Rows from block 4 of the encoder of a small image FSQ autoencoder, named by matrix and row number. Rows with one number belong to one neuron. Each number is 500 + 50 x the weight over its row's rms, rounded and kept within 0 to 999. All counts start at 0. Numbers have three digits each. After the name is the row's rms in percent of the matrix's.
After each neuron's rows are labels from the 100 images, of 14848, where the neuron reaches its highest value: "top examples" is what is common among them; "peak on" is the class under the peak. Only what is clearly more common there than usual is listed. The data: patchworks of several textures. In brackets: how many of the 100, against the usual share in percent.
# fc1: MLP up (encoder.blocks.4.mlp.fc1.weight, 192x64), inputs 0-63
# fc2: MLP down (encoder.blocks.4.mlp.fc2.weight, 64x192, transposed), outputs 0-63

fc1.69 120:577487555568546562457564472493594429465500501523518546545476521451566550533588435491511563451566434598548437511560562433546455536423532500503477497512496498567483586576489422450447528529476546
fc2.69 129:493434516454662503549538519573511556408490413489527478496431542455481466454529481495609417533529501540512519456471498499519497560596501494491442444491485461624423534516479414472519534527530459
top examples: triangles (35 vs 10.8); wavy (29 vs 10.6)
peak on: triangles (29 vs 3)

fc1.120 102:490432534429481540513526532493555489435500475538479548486553504477514500560578507525512476489529442431457592487531527476422595432499632440637519499495541527419512560512402448514485537473591509
fc2.120 111:583483525487469500405558458513454590472484594602486542548488390532511502467557503517489522499512511509507517551454596390392476521460474494384507530519535535458466440480512585468522589471506494
top examples: black (74 vs 45); white (71 vs 45.5); rings (29 vs 10.8)
peak on: rings (25 vs 3.1)

fc1.92 127:571447574463579556462476562501507422497470540537467473456437489607483535559456536554474487479617547505468440539552595410501497495520493579556455436500474478573499454439556470522488498512412574
fc2.92 117:424467411451451511502516517497529639428576430465495453512554568480524478597460492473478530461581483518376491505529507505445469537459499558552530499425485540381479441453533433519438518497520525
top examples: purple (91 vs 45.5); teal (82 vs 45.6); spiral (31 vs 10.9); rays (27 vs 10.8)
peak on: spiral (28 vs 3.2)

fc1.164 097:613441548529454511548375367524521570499483559573480521472482498463617474526555544498567491552535504604494482497479546508463498521527544501577519501426570550499482516527493444450582518463557499
fc2.164 107:522384619425561485453487449549579554511489508488482422457556580550466357424461499511548504488492535485488540504463451500522500573540547495506576407537494586533450456502499522503472566546497501
top examples: black (79 vs 45); wavy (36 vs 10.6); triangles (28 vs 10.8)
peak on: wavy (32 vs 3.1)

fc1.83 099:440466548454511566433505542499561598468461516512469492520461519439487539548470433440419494555489603489519504546467535505419434386397488516496570512479412543558513477415497493545468435529552581
fc2.83 093:434522495516513449511402563463519478461531557428550395492548461428462502569474590469574543456516539522550576437474531428430473473511518423542504506429602554464484451401532515414490505504472497
top examples: white (81 vs 45.5); orange (74 vs 45.5); checkered (35 vs 10.9)
peak on: checkered (30 vs 3.2)

fc1.177 083:478496542558520500431520542384508504498525551488466545525519540425465543512430374440543483513462562523530579472492554593458435580477356458476532455519453489513512550454447484399489490538457509
fc2.177 087:504418517506527528513549540613387532501349485460418505533472497548547530445512526528551464474500520558444479439508566488529500468583509538366480461485596550538514484466475480425499492502439541
top examples: yellow (80 vs 45.9); rays (45 vs 10.8)
peak on: rays (40 vs 3)

fc1.70 098:431495499521451518587434549365478504454514441461552583473492479520491601526524478526487445515548495445446573562533513498451446547437534525494446414531375545493593521503451482486492504470520599
fc2.70 094:481540445449455516414350495469409511560528589540498495495543465469559543554531544608447518499507462470485448540416449572533428513456456494480542405465577473442489505500550515475468492528493582
top examples: rays (33 vs 10.8)
peak on: rays (29 vs 3)

fc1.140 103:560475471518456558419550572602573495495398520509495507497465617494488595481468441492513453505492486535487451466468617454551496421385510546470526552462452501512445500486490505621491494521449535
fc2.140 110:490556470549494557469492548525436401527593501451475462511510501549545551566535483571481558553508565506584470467497486445458516532511460545585584432383589487358487506549500480446517480480474544
top examples: pink (73 vs 45.7); rays (37 vs 10.8)
peak on: rays (29 vs 3)

fc1.23 108:475475506500497546609572423489643486537359508584539496375463506522481519513524496473540467534619492526499476514486460540472495540498487549551469504416505470521514460535552463463446487469549409
fc2.23 107:440520493393471595543504599508498576568621477459435500545590449496526489478509526431424555452481503518479460485480448598515577407519442496510550533441481490462468498480577508525490432444461499
top examples: white (82 vs 45.5); rings (43 vs 10.8)
peak on: rings (36 vs 3.1)

fc1.89 126:475490482441438581489511508401495492528444446484554462492565475501528556572445547627505463526591399445567534423566521551507492549563570530470638486484471497521472499521519522503498464528415490
fc2.89 120:486528591471495446498480539465544467496566459578558534489447469538558553464480470474557419535552485535473426488565446515551529551511541476676500452560520468430477529532438500388561498539435507
top examples: purple (76 vs 45.5); checkered (32 vs 10.9)
peak on: checkered (25 vs 3.2)

fc1.102 107:535565509557441570544531570505549600526520554427497481577399530506559581421468502573503444514500462455507432377447499483533514520516518478516461513489519491542570553509486471528529525506473343
fc2.102 087:516560394521527485456489466397506493563447419505516474414512544433494524551569468578477495490515484503480468532444494442501489525471562538574554572464477418523544459567506467580494579457381406
top examples: rays (40 vs 10.8)
peak on: rays (36 vs 3)

fc1.9 096:484427557457433490440562516496484420414467435465398460546599515495458483382484461567502516538519519450533459520524519502443471442448554490526630542446498562417491442561500490495493445558505535
fc2.9 095:447481599498383551493455525508474524373492446560528478481504564498546478475409564465529455509471495559408463445539567589460392576486467519570489448507535482481530421480534496452533497511466442
top examples: checkered (35 vs 10.9)
peak on: checkered (27 vs 3.2)

fc1.19 103:512521502480555484491426554417469427528462515481633498539535474443480485510471397573562552498609515464478485499535383467609501538507523499454463506525483463564530412500565535469425455484429533
fc2.19 096:482534467547441444543391539470457509533386536443489561446427515548509439553500470483542458511530494429475522476515419487546531470568487455487326491496560544473572566529501474488521518511492607
top examples: teal (73 vs 45.6); rays (41 vs 10.8)
peak on: rays (36 vs 3)

fc1.29 094:460507520437448517542494474438358482524526425487580509436578475533560443587473515523508437526488554549567428496414538515464468560538471551507427462495492448504463539567475468374564502553470470
fc2.29 113:425464542523512600562461503524503483406556452505515433516518458537531484546525420548468535439430467514448476470526471491441486630604573480496557534488515424468402520466612512454441531527501463
top examples: triangles (30 vs 10.8); wavy (27 vs 10.6)
peak on: triangles (27 vs 3)

fc1.49 089:579525553411455534509460475559588444529356571551537493513497542448523435553502388544504446490562562411467503476541479511539520514449443395452494515415516537565512491460493542473494524551510508
fc2.49 111:456505502498555491418632492474553616390547419480494478495506559515458500431524470445470521572531466422404478557592500588471468547449457498444487530544517572452517450441502519500496506453534473
top examples: white (100 vs 45.5); plain (33 vs 11)
peak on: plain (27 vs 3.2)

fc1.96 102:559481490471487498530474606446453469392438483540607437458520516577498495533562466496518485546515560500522500448373548517597567482532454463417536515459544449443545503506571467491432481528545589
fc2.96 127:569457530511405494410454474499452555470493575522476529562503580562490452446493497642499390448422457419545467471509497425520473491541416501449458538484533591544483493547513516484584517459486487
top examples: red (72 vs 45.2); rays (37 vs 10.8); checkered (36 vs 10.9)
peak on: rays (30 vs 3); checkered (26 vs 3.2)

fc1.168 123:525485533492405569456478399540478501603434509502454506579449510505547455514535426515533533526547473626573416520541487468425525568557502607598461498524479497508521514540453548428533545488493538
fc2.168 162:601443413537501464503507475529536486493485564450477505591558450454560523461498486505553482459560519505541505495524474404468481372480486478464610430427474540562521572533489468557436571596454552
top examples: white (73 vs 45.5); triangles (30 vs 10.8)
peak on: triangles (26 vs 3)

fc1.167 088:473432440515498518463535585449530562425413603508474521480489484463514551474482582464475555427569490536483429506537493559478606574480468483547543423444466597466497488469462500551401526469433564
fc2.167 084:522530464474429515586475485494506591438452521475474531532429551450452462533505502596499492581556507472457439491455461431448537471411466526470449540434608520446497490450586580519626488439507514
top examples: rays (42 vs 10.8)
peak on: rays (33 vs 3)

fc1.158 119:567554513478455577400517595464465440470477518467522531466408507483467626486507595547476500497468496505512523542547400497549530497543544507463495450460416526602567597426492510478480442538462453
fc2.158 123:586554537532518555488450495481450422562559527548512541447504478481545498526512475580567516588454514476565507472521420492415533523499513446493521478382499471383467603628525458449507432503501485
top examples: blue (81 vs 45.1); rays (41 vs 10.8)
peak on: rays (32 vs 3)

fc1.68 111:474482506520547576500514635496492435557536470435565466541537471474515559666549470554438438438461508466537456536536447571492543558509499467474526450462496522496543501483580435613474538502445508
fc2.68 102:479497414501619491476442538452461549558572476448416525445544459560536544521436501499508554553484503481448544576482493478425424552487432546494555565516491455444545509429612531499402522530567539
top examples: rays (54 vs 10.8); spiral (34 vs 10.9)
peak on: rays (52 vs 3); spiral (28 vs 3.2)

fc1.55 125:437482534507551547573552429493454495640495422551459513540455495506376507485521449548557499513526483552470451558573504477471459536483528544563607518618525538520538497571461551450470506442446524
fc2.55 157:562640545488489460505628472470473520585542453487534491528509570524417556411505561520492442500533475423511557397486466494468472520505541447462509504467572446482495512507454420546524529434563414
top examples: white (75 vs 45.5); wavy (33 vs 10.6)
peak on: wavy (27 vs 3.1)

fc1.150 123:406618530464545502434644413486469466448525462516507479514483553470410394491481385509548492491495511477446472483501495477470480485477496563560449457531469449502606515510450552484518536418453466
fc2.150 115:583492549492488400537562486500463476473580505508439599521508471493387486523514461484559516483543411531527448559456556456504559465598454479487573473416494518453431492565522541563419480530581430
top examples: black (70 vs 45); rings (29 vs 10.8)
peak on: rings (25 vs 3.1)

fc1.33 126:496475514498485534500410496444423524559556553556495369508490461545472490593482567570546421453584524469509475496514518446461532482482431580449539504485465351552568481483451515569546554531520489
fc2.33 124:471468544519539509560505499524554602424457455418539509532483503532524464446545546431501480518492560540487410514565492511518467515480465441509486554579510600610438432425503572493568486551525366
top examples: checkered (36 vs 10.9); rays (32 vs 10.8)
peak on: checkered (26 vs 3.2)

fc1.163 130:531502503524507541494484540438585459462518530475507477513580489466494480619412459488532378517507528435480507480458594403606572493409456526410452500470495491534458523430576468500582483546478481
fc2.163 119:565461566524519453503421493539528513451392583495551502484455526386498458457549553581515393516574494486538521521539460533529555427502495498410442546632514487541514489580431532546519514475476499
top examples: rays (35 vs 10.8); checkered (30 vs 10.9)
peak on: rays (30 vs 3)

fc1.109 101:541469512471538542524446587443469551563591501508536380514538489446543471451438569493456394528542570522555507469508473502451518521528445538415440516480442502542505486553492460583446452577617465
fc2.109 109:570469485536412447486475353526478520548418556535524471564485468409559512387479529520509483528450457468470472505542561432541539418557477506398412537500529504529577509486488548588480502520482528
top examples: black (88 vs 45); rays (40 vs 10.8); checkered (28 vs 10.9); spiral (27 vs 10.9)
peak on: rays (30 vs 3)

fc1.190 091:478557498571480525440609561482571483475506480432511540461470491494467500517379465491411494527420473498531513516519474408554542516517409385497540585449508488507514408531432503435502393475452482
fc2.190 101:529502534416484471493413418449508470606481517623555441509535516527590463497526353493483535558488526498474553460454565478504490518426533463451530509537462413575490499458448464499607480467489501
top examples: black (77 vs 45); white (72 vs 45.5); rays (44 vs 10.8)
peak on: rays (38 vs 3)

fc1.93 125:506347472442549565522492498382536448498517509483536508507596531454530506478487530440516478517511446465519413499592604603470574528496493466433502546450480598537527468471565540475500480428484504
fc2.93 096:456513578548515335544499549539514516464521532488526527526409474523511517443514543456581447522484567495444518465476549419521513559518556506609392483515448491552570529465465499390470529547500557
top examples: red (82 vs 45.2); rays (52 vs 10.8)
peak on: rays (49 vs 3)

fc1.169 105:477466510492514516592465392554558519460452444572510524440428510628451442480586471611518557479542481601524497527481474534489485536530542562615494534489523522491506502611512523420536502497494514
fc2.169 118:563518463507546507518475501450428615517498525446505421565623505483525455458472464452577584494479466519431584511499459619467414447502479582571446503493461462486497487482545432590536502461535505
top examples: white (75 vs 45.5); black (73 vs 45); triangles (40 vs 10.8); wavy (33 vs 10.6)
peak on: triangles (36 vs 3); wavy (25 vs 3.1)

fc1.37 093:511499528468449383476433458402474447532487542444480546585508471523468513567513402555579412572471507455434533535429623487609509454487568536497522497552550468478526530475542499474452490451484507
fc2.37 105:460405493494372472493475463478522555415494614485485548532529504479382456493513562456528507495473465536527477467564538490527496454466427483367457538506581553499541508474575530520561580564541461
top examples: red (86 vs 45.2); rays (42 vs 10.8); checkered (29 vs 10.9)
peak on: rays (34 vs 3)

fc1.133 108:474511547501460506323547474497567467447423489490466516464605507547496399420473415535504427492509548419472519437491468471502466417489542458623479544569544494493493502477515465485469512488561505
fc2.133 118:490454450550482441518466467531484425442595462571426582551519441478495443579584515467595474480521468492555441478419477463458562504449519544511508539436509506387516458542558587486484545565574522
top examples: black (82 vs 45); spiral (37 vs 10.9)
peak on: spiral (30 vs 3.2)

fc1.179 120:592562515458395555369520522553511462563563517426371453539502475559478503481476516596492544531530523462480435530525630441473474544518431510466463417523475492509526443525493522501447477520508502
fc2.179 139:477470603518520476574486431488387545412545535402446552524495552545484470519500455553507484422476451495500485486480497592496537537564524558462451493494519462409515491506639490407451524411482519
top examples: checkered (38 vs 10.9)
peak on: checkered (35 vs 3.2)